config.yaml
model: "multi-label audio tagger"
dataset: "simulated sounds of rotating machines with and without faults"
train_examples: 39062
n_mels: 64
hop_length: 320
input: "log_mel"
spec_augment: true
win_length: 400
arch: "resnet"
norm: "batchnorm"
hidden_act: "relu"
depths: [4, 9, 4]
kernel_size: 3
stem: "single"
avg_pool_shortcut: true
widths: [80, 160, 320]
num_labels: 26
init: "lecun_normal"
residual_init: "scaled_by_depth"
optimizer: "soap"
beta2: 0.999
learning_rate: 0.0035
beta1: 0.95
shampoo_beta: 0.999
eps: 1e-08
precondition_frequency: 50
max_precond_dim: 512
merge_dims: true
one_sided: false
adamw_lr_other_params: 0.0022
max_grad_norm: 1.0
max_steps: 16700
batch_size: 192
epochs: 82.1
lr_schedule: "wsd"
decay_fraction: 0.3
final_lr_fraction: 0
warmup_steps: 3340
weight_decay: 0.1
adamw_weight_decay_other_params: 0.05
Rows from block 8, named by matrix and row number. Rows with one number belong to one channel. Each number is 200 + 30 x the weight over its row's rms, rounded and kept within 0 to 999. All counts start at 0. After the name is the row's rms in percent of the matrix's.
# convs0: first 3x3 conv (model.blocks.8.convs.0.weight, 160x160x3x3), inputs 44-54, a 3x3 kernel for each
# convs1: second 3x3 conv (model.blocks.8.convs.1.weight, 160x160x3x3, transposed), outputs 44-54, a 3x3 kernel for each
convs0.40,106,224,187,163,190,145,220,177,204,211,187,180,201,216,168,185,174,213,277,145,216,193,197,222,174,193,247,163,254,174,157,205,205,223,178,183,204,200,149,203,225,209,192,169,225,213,244,185,184,196,205,196,220,211,233,224,219,201,183,198,229,222,137,264,151,229,267,202,168,153,168,198,195,214,204,271,270,179,176,183,164,188,218,156,169,192,199,197,209,198,194,203,157,181,168,199,281,176,238,216
convs0.41,102,217,214,202,180,196,218,218,138,234,175,212,237,198,195,190,239,233,184,158,165,199,172,179,174,176,239,178,149,231,192,235,168,212,158,213,187,180,176,213,173,202,197,184,242,171,182,222,194,185,215,167,165,170,179,183,244,135,218,220,199,191,173,260,188,174,144,162,223,238,162,215,211,192,147,182,241,215,215,173,218,189,137,201,218,191,197,234,193,205,183,156,315,229,171,187,220,215,151,161
convs0.42,094,181,137,221,158,215,228,158,157,213,184,196,159,212,209,163,188,201,186,185,189,295,204,195,234,147,162,219,209,185,170,204,153,203,236,185,199,111,168,229,179,177,169,194,237,261,216,210,189,161,223,197,179,190,167,206,255,193,199,213,209,195,123,214,179,243,239,191,249,203,139,205,203,170,183,189,200,181,202,207,220,159,207,184,196,152,139,209,208,200,171,168,185,165,253,224,206,271,229,198
convs0.43,105,183,141,202,208,168,206,185,241,184,237,202,250,186,230,183,148,188,249,190,185,218,143,229,199,261,216,165,241,183,211,218,223,206,223,226,191,181,242,196,191,177,174,199,196,154,186,280,157,131,197,215,202,214,210,249,178,183,160,225,189,251,171,173,225,132,205,178,260,198,173,198,247,233,233,250,201,164,208,175,155,191,222,199,182,160,213,219,201,207,152,192,209,213,199,217,157,145,203,239
convs0.44,096,307,208,225,241,235,227,185,202,173,152,206,239,220,218,200,259,233,153,246,182,158,205,180,365,189,169,186,175,200,155,165,165,213,152,210,181,244,173,185,114,216,266,153,178,174,226,191,191,252,234,297,190,218,202,155,237,198,184,293,183,228,215,212,179,216,137,175,186,227,201,205,207,243,160,143,173,201,270,204,167,245,177,211,193,271,218,233,211,172,231,194,269,208,154,228,225,266,156,218
convs0.45,105,197,148,242,224,177,149,184,201,231,125,204,230,268,203,154,210,174,295,277,220,183,219,221,219,162,198,236,154,181,220,196,215,215,208,229,177,164,172,196,213,216,200,245,186,170,251,182,212,215,203,195,214,183,211,210,189,138,161,173,227,209,196,173,181,211,250,183,208,174,181,243,196,199,171,198,193,229,232,158,203,203,186,208,177,255,199,202,188,171,215,210,218,193,255,205,218,222,212,218
convs0.46,099,189,201,192,184,181,175,136,232,232,181,175,177,183,176,144,199,210,205,209,235,150,229,214,185,213,243,149,149,200,180,193,173,185,233,215,113,196,175,160,210,175,171,207,199,198,256,260,155,208,187,212,216,152,184,224,185,156,202,166,206,164,168,195,233,215,219,197,184,151,129,197,196,124,162,189,177,174,198,152,196,231,184,172,169,190,142,176,220,207,173,180,174,189,203,186,181,223,227,248
convs0.47,103,174,204,222,146,245,187,207,177,206,210,206,202,220,175,209,229,158,185,216,164,183,162,183,234,177,229,168,198,189,241,231,190,207,223,161,206,227,202,234,199,172,219,167,239,177,190,125,178,213,228,173,222,158,221,230,197,198,179,253,179,180,213,246,207,201,259,254,175,186,147,245,175,139,165,226,163,210,204,180,238,172,171,198,241,205,184,210,201,182,176,187,160,238,221,174,162,184,192,227
convs0.48,096,241,196,259,201,191,203,177,180,166,212,221,224,230,245,183,202,172,182,138,206,247,207,237,162,204,218,178,232,204,194,233,186,210,191,228,202,177,164,135,162,128,172,242,236,176,209,211,154,208,179,187,173,194,197,183,262,151,193,174,179,226,180,202,208,227,202,234,157,164,230,207,196,247,200,251,211,229,176,186,201,190,213,218,173,226,241,224,194,195,195,178,170,200,182,181,178,193,223,187
convs0.49,117,211,171,154,182,202,247,176,191,179,167,228,204,221,224,223,233,177,215,232,204,192,195,202,278,173,207,148,201,184,212,207,226,168,232,203,194,209,179,159,218,215,178,212,164,212,213,227,213,195,182,173,175,258,200,178,199,226,218,138,164,176,167,195,219,167,187,308,311,153,181,250,162,159,173,220,148,135,225,222,216,208,221,220,240,167,182,180,237,216,177,168,177,182,276,179,213,201,185,209
convs0.50,085,190,137,177,186,178,114,230,173,198,187,168,188,180,185,224,197,188,155,206,176,250,200,183,173,233,177,165,176,184,153,162,222,183,210,177,240,241,267,229,234,224,185,135,203,219,164,207,160,215,147,190,171,184,258,257,199,253,229,253,177,130,150,141,181,216,191,176,210,198,179,164,249,195,123,168,213,172,188,218,210,210,208,208,185,190,182,223,168,243,212,226,243,214,206,205,179,166,189,179
convs0.51,095,143,170,200,191,191,188,216,226,156,207,182,212,200,207,234,188,189,204,205,287,230,178,193,173,207,187,222,177,190,163,215,210,179,160,157,230,172,146,170,172,220,170,224,192,223,241,198,205,153,201,216,186,222,167,202,218,198,200,180,198,210,222,153,167,163,151,163,207,225,181,214,167,218,199,202,171,148,180,225,231,194,177,188,198,157,202,210,186,196,138,252,173,174,219,167,169,210,218,159
convs0.52,097,207,183,199,111,225,259,148,177,166,226,194,251,244,185,175,192,262,175,244,142,209,188,200,180,143,205,224,241,146,173,215,209,222,230,198,236,239,200,167,223,158,222,231,166,201,203,186,223,183,208,213,190,182,192,216,168,194,160,189,185,177,179,130,278,193,151,212,233,207,210,181,218,210,194,162,178,200,198,183,259,257,185,198,226,207,232,161,232,207,217,224,174,177,218,175,229,191,165,182
convs0.53,100,134,154,211,185,173,281,205,214,160,207,246,203,189,224,200,218,237,127,249,207,236,191,168,222,240,189,148,199,191,228,238,182,166,164,194,167,229,179,142,189,170,233,197,165,191,238,244,245,222,261,276,188,233,219,179,170,217,131,222,216,230,196,147,258,194,162,179,232,207,242,223,198,137,209,233,207,197,201,150,216,170,232,201,261,206,220,185,176,232,221,180,167,265,199,179,203,255,185,213
convs0.54,105,234,165,229,218,193,223,222,166,187,234,231,181,188,245,220,205,191,187,205,256,151,246,168,164,207,184,220,195,206,187,158,211,172,207,165,161,208,196,207,214,241,181,142,187,173,215,156,172,214,161,166,158,240,221,178,154,196,198,184,230,208,200,166,279,198,186,237,173,189,153,193,153,193,196,215,241,187,172,177,184,198,178,177,173,190,225,215,204,198,203,181,238,197,197,202,150,220,220,212
convs0.55,098,259,195,151,194,195,223,252,204,193,174,209,187,166,239,238,221,242,207,192,188,209,151,165,194,131,175,177,242,178,239,191,191,169,180,174,194,202,172,170,168,186,196,214,170,173,188,197,154,251,239,214,255,163,224,220,186,182,188,155,181,165,200,147,237,166,216,179,210,155,229,179,203,205,213,185,309,236,212,233,246,252,194,209,248,185,186,205,220,179,195,292,184,176,170,216,159,230,199,215
convs1.40,106,194,244,161,215,240,189,239,195,205,196,200,227,216,192,222,230,220,199,162,182,180,227,219,188,214,198,193,197,202,219,187,182,156,238,177,279,216,181,202,218,168,251,176,245,222,181,235,224,202,262,220,338,161,135,277,154,157,188,236,170,231,193,195,247,167,231,192,198,167,183,220,184,199,177,204,220,201,185,180,191,199,212,222,189,216,174,203,216,179,151,134,179,212,214,168,193,190,185,181
convs1.41,104,208,201,198,161,224,231,193,227,199,203,187,216,215,150,155,218,219,198,252,197,229,174,186,173,201,203,198,169,204,177,225,202,250,217,231,128,181,192,175,158,208,209,148,224,211,157,174,181,212,202,184,185,180,216,170,172,168,213,186,250,169,194,182,184,221,188,213,225,212,206,122,211,166,196,208,229,258,181,246,159,262,215,201,178,255,184,189,268,175,239,183,228,138,182,176,212,170,244,132
convs1.42,096,199,205,212,182,201,188,232,179,177,206,184,207,166,182,203,195,168,251,176,196,201,213,226,194,177,172,226,251,172,205,194,217,217,283,181,162,203,195,196,223,217,190,183,184,230,217,222,220,250,172,192,215,275,152,260,245,202,237,200,215,181,189,202,169,172,211,190,182,208,222,205,227,168,171,174,230,209,174,172,196,264,245,207,179,217,214,159,174,144,183,215,167,234,205,189,211,187,261,180
convs1.43,102,203,205,179,205,210,163,198,203,203,181,141,175,180,179,177,193,208,238,147,197,174,225,228,188,250,160,263,225,216,162,235,180,211,155,240,204,246,173,192,200,184,254,226,217,203,126,193,195,138,176,198,174,186,242,211,247,204,217,160,126,176,172,263,202,184,197,160,230,214,209,216,198,196,177,172,224,180,239,232,229,214,272,166,253,156,190,202,179,180,157,269,177,147,130,253,147,323,167,235
convs1.44,098,202,167,189,208,201,186,208,242,252,243,234,251,173,219,219,245,217,174,191,181,157,170,255,284,177,196,190,198,256,203,204,173,239,186,194,196,199,228,183,181,227,309,278,251,182,240,186,232,193,278,175,260,186,179,167,244,261,216,216,216,207,166,158,210,205,199,155,208,207,245,242,162,140,197,230,232,185,191,148,144,159,224,173,212,187,174,210,183,186,202,201,207,142,186,168,237,188,151,146
convs1.45,102,203,212,217,168,265,176,193,232,231,172,212,182,240,219,155,188,200,212,175,188,178,177,256,202,203,175,199,227,167,174,205,224,253,163,238,202,202,214,160,247,194,186,161,138,176,199,235,202,175,213,183,236,208,187,191,175,199,235,220,193,178,182,223,172,203,239,234,192,168,201,163,195,178,259,216,250,167,201,163,145,154,157,236,191,221,218,187,212,150,229,189,177,176,220,199,231,189,217,156
convs1.46,103,195,154,205,177,235,201,211,201,255,154,175,214,190,216,161,178,243,210,213,223,188,195,168,161,280,199,209,248,187,173,204,195,227,188,227,160,219,236,151,243,171,192,208,216,217,203,220,187,193,205,247,174,160,135,172,174,253,184,165,184,187,169,219,182,245,210,208,167,153,200,210,170,213,198,182,203,192,252,185,233,202,188,235,242,168,209,218,176,241,180,196,189,230,193,186,165,197,171,164
convs1.47,095,177,192,241,186,197,228,254,158,140,196,215,160,206,175,215,218,139,171,171,159,201,224,200,238,178,206,186,231,153,186,211,199,162,223,180,235,223,194,237,240,193,201,164,184,204,204,169,213,180,205,172,214,170,245,228,166,182,195,214,226,164,241,238,179,199,194,192,206,164,201,189,208,190,213,155,187,178,204,197,227,227,148,198,227,229,135,165,187,126,212,192,180,218,234,202,145,220,97,244
convs1.48,100,190,189,217,210,216,189,154,199,233,221,235,222,203,201,161,198,211,222,181,180,193,171,184,224,130,192,187,242,174,220,161,248,202,155,219,212,244,183,225,256,204,174,253,181,169,157,148,194,216,221,181,198,254,228,216,248,182,206,206,196,222,233,155,264,232,183,211,192,176,250,171,188,193,172,240,206,180,257,154,104,263,206,236,184,167,240,248,206,213,169,207,238,186,211,239,203,206,174,235
convs1.49,113,150,212,153,202,200,261,220,221,191,191,194,185,231,189,266,188,169,221,144,184,178,233,279,239,279,172,150,215,215,197,151,185,228,195,193,165,201,215,207,172,165,227,222,137,214,182,209,220,195,185,127,169,169,226,199,235,159,229,178,214,239,193,198,168,168,170,207,228,190,191,182,192,231,190,177,231,182,211,211,205,167,216,213,216,185,176,208,235,200,197,202,229,239,188,203,158,231,241,181
convs1.50,088,238,223,218,226,162,185,209,222,203,252,252,268,172,221,206,170,188,144,226,288,266,173,131,160,187,201,178,201,229,253,203,261,191,180,233,191,203,195,222,159,214,195,176,215,175,192,189,157,183,199,237,218,239,202,172,175,179,188,201,154,194,209,153,159,208,241,156,161,171,210,225,227,196,196,192,173,199,186,202,180,199,204,136,160,196,176,203,186,277,210,191,214,177,238,204,147,255,182,231
convs1.51,098,200,190,205,191,185,214,178,156,219,214,214,269,165,155,229,207,177,184,193,216,221,244,166,167,218,228,239,197,186,219,168,214,207,234,233,193,215,194,187,183,227,219,170,226,223,194,176,234,220,208,276,168,168,300,189,166,166,220,170,228,210,235,162,182,176,188,207,209,209,206,197,192,181,167,174,210,218,170,160,188,178,225,209,185,217,217,165,161,158,143,212,242,222,206,181,169,136,229,194
convs1.52,095,170,190,158,161,151,188,157,206,262,190,175,177,188,204,230,215,170,194,172,178,194,234,185,188,211,207,162,167,212,163,197,199,203,206,154,279,232,213,183,220,165,197,203,186,171,210,186,196,217,239,205,176,178,220,199,194,203,260,179,192,212,242,183,206,195,177,211,171,273,222,203,196,158,225,236,177,196,198,202,214,194,197,192,204,169,196,205,211,210,219,219,257,152,192,194,242,208,232,163
convs1.53,102,238,207,220,188,178,210,209,167,192,228,185,230,214,169,228,129,184,182,193,212,172,175,187,202,223,203,167,202,175,186,269,208,151,183,185,210,181,211,177,196,215,172,184,184,181,225,196,169,176,249,242,169,205,217,234,220,214,192,172,200,141,200,223,269,158,148,249,192,219,220,187,173,190,233,173,179,186,179,195,208,202,189,222,187,216,173,236,192,172,163,246,233,201,200,192,188,185,249,153
convs1.54,102,219,154,192,208,223,192,155,220,210,179,216,187,227,218,153,198,139,152,210,169,232,217,181,150,217,200,139,247,166,224,180,192,184,185,216,182,220,160,205,200,207,219,235,162,159,201,215,157,174,269,208,181,229,179,194,238,167,252,184,224,195,219,180,172,196,249,175,184,215,177,229,209,193,185,200,208,169,223,159,178,158,168,200,260,189,217,217,249,177,159,206,148,193,203,204,168,199,208,236
convs1.55,095,230,248,224,189,182,119,244,124,151,236,183,233,227,178,162,173,207,198,169,186,219,161,199,161,213,205,185,184,214,185,250,165,210,178,232,185,144,180,193,182,166,177,248,215,136,188,179,183,197,226,203,190,195,215,199,188,211,175,201,210,207,204,170,162,215,164,206,149,162,225,203,183,233,132,217,191,218,201,181,160,215,219,248,233,201,206,208,222,206,214,182,204,172,183,203,158,215,188,139